config.yaml
train_examples: 101725
cond_dim: 128
vocab_size: 33
activation: "silu"
upsampling: "transposed_conv"
Rows from block 7 of the denoiser of a small text-conditioned image diffusion model, named by matrix and row number. Rows with one number belong to one channel. Each number is 128 + 32 x the weight over its row's rms, rounded and kept within 0 to 255. All counts start at 0. Numbers have three digits each.
After each channel's rows are labels from the 100 images, of 14976 (inputs lightly noised), where the channel reaches its highest value: "peak on" is the class under the peak; "strongest on" is what is common among them. Only what is clearly more common there than usual is listed. The data: small charts drawn from random numbers. In brackets: how many of the 100.
# convs0: first 3x3 conv (model.mid.2.convs.0.weight, 128x128x3x3, each kernel summed), inputs 0-127
# convs1: second 3x3 conv (model.mid.2.convs.1.weight, 128x128x3x3, transposed, each kernel summed), outputs 0-127

convs0.35:046084087114109133116151090118068156109073101085070087099126119140082082098102098108072124160068116140153129123130129098075110113084117173057107136126091100110122096101124120103092138107105102081144137136096164075107096124113086094125108140104131136017079136148129160160084122097136139165108095150119101093105111117096062147087087138110135127106140117051104077133125102115172109127158
convs1.35:118119138153096134154169153112107081165143165131158149132127133138144152152153119143092116135130162115200096129097172103090114179120071146176095131150228054073165149151125142140179138136141115113182150152126171156163155148128173136136138091130123192133142087148167137125123136114159110089112093137173149112170173116135136084095147151115124154091145096093102143154125161149145033007126
peak on: data marks (100)
strongest on: dark theme (100); ring chart (93)

convs0.12:141144104058166157159126124076151098129055117123102130071078172113137118084132142099123045107112127117101161045129093108159094140118068098105146141093090088096076153136083132129097142145095125106130153153144153105142096067185217100167159142138167114084098113137120161065116092109087182124105110036102119109144148125136142152090122141123141162124120125112104109131157108095176148148146
convs1.12:109124112120104087110120101131090150110166087147116144149142162132133196163103149142117136110103123161132140170052130102095178141165133164141088146182112095172100166066190104128080140033106141109139109130176134109108126135130161100137121180163163117092142160082120105137097114113112088134104100071126147165120104104125180198188094089198035115158132097150115103097167116110089095120150
peak on: data marks (88)
strongest on: pie chart (88)

convs0.109:096117091114114154087110133103093084089117074109094095110088109113119144118152134097100101109094125087049111111105063104125144057134124133116095157093171095123089064074064109099137109095165103162148114103107095103109152147145142146056108110132094123023139157161089108133109150124126135093109106139128093098113103098103078122079095129109156155094084099112057091142109101078071133120082
convs1.109:094128145132126114147115062161070134192161109103143147120168117101122186157167124160104129055104081129187193079024148130093104125088142150176108121147145105114108142129128131112143126111118153155100195143128122169118135142125140133140181087105145116131069152113103097155155077172107145089115124116152159072115101168186137063199148141122109108151129117137182112143094115209148110133158
peak on: data marks (94)
strongest on: ring chart (94)

convs0.76:070124139169158132091115088095032078089088096107164113118109122137091127142127132118119141102082114104077094124074131123114129140152123150117094132110133081048113109080077114060112133106151113071094146110154101084120128119140160072114110110143130131022121115111120100123151122109152171133102140128138097073087113138112071091126047157137113137068082110092104145145073137078097092109148
convs1.76:109132171139118126212106185087150114119100128124144102170137152103118130169118128154101105143139165136148205121125145121193150211093113107166112126154184088069152078158155141145148097188117137089176145133134168105120145107098130086120137124134138141165138155126167178131116140142160125028127088155121105182206168124119141154089104145079097152126133089140122106232114122158108133116109
peak on: data marks (100)
strongest on: dark theme (100); ring chart (99)

convs0.26:108143093113151099047138079109134160166111148133147126062127163108113129048173032110129085097126132073128101128109103109104172120052133103109155112057114147148076125066111063085137130085123145149145133156123175081108117163159082085137109157126038137132121114141131173159158096041090127135128131112116105172137142187110089143130131139151132157099097147129110159114107143130134126131122
convs1.26:174114083149127149136113073136149172123136109092159149106144155133154071148126167177156117114121176179106117147068147178070082161085168101115131092123141171116095137107155131116114108124130131123120077105208146120083115162127152178192123101184180121132087168138084097147180121093107134123123079019162105139147105069155178135124168068148149132128148098140155099120113134123123062145122
peak on: legend (55)
strongest on: dark theme (100); legend (76); peak in the middle (36)

convs0.3:167168120106180136077127129102092146114056087084141138063103155085132129069144098183095142101146145037123130140145137045152144141097145130153112164096153152133125106099129118097123110108123128085110156162125127105142097115132114109181154117147064120078106125142099125128192105111171141161117132162139091128163080205163104155085163164169161201125186130150144126184128096069114105123154
convs1.3:119109105180132160143118128135181086153147172128120142186129143126180134193102182099130135155101129180178100107158152187056126144123166132109095101191116177118152078101179168154103114116122095146094095102178166149182097154143151149081126138129127097160109177166133150080100138105085114080157127132141126105122124075177203164168106073080115083152124097131152065134163123113086129156138
peak on: data marks (66)
strongest on: ring chart (43)

convs0.118:084101146067109161139122135132123156144111099124085052129093119128075080100118141129061159107089148119170124123119110142165104183088082112102098071127122064132132109113154138055106100133131132088116110100174133130053141131157100123138136110114152131035172105144105104077073109104134153145121120159090131122095080074133126093152184155098145193062101105102168158184138149158132111099097
convs1.118:192071094132103139172165131070117116121168146098128106163173160122102123115162151155156131074114137133106132172122120110128116130152131131115161183138110079202147106146101125127106084081109158118096082145114091130148108087137119139119102114132090180124132089100077086110140117105119083142202149126137071180146117108073080101103092097157145204108206140159067184166127173110131056150144
peak on: data marks (100)
strongest on: ring chart (94)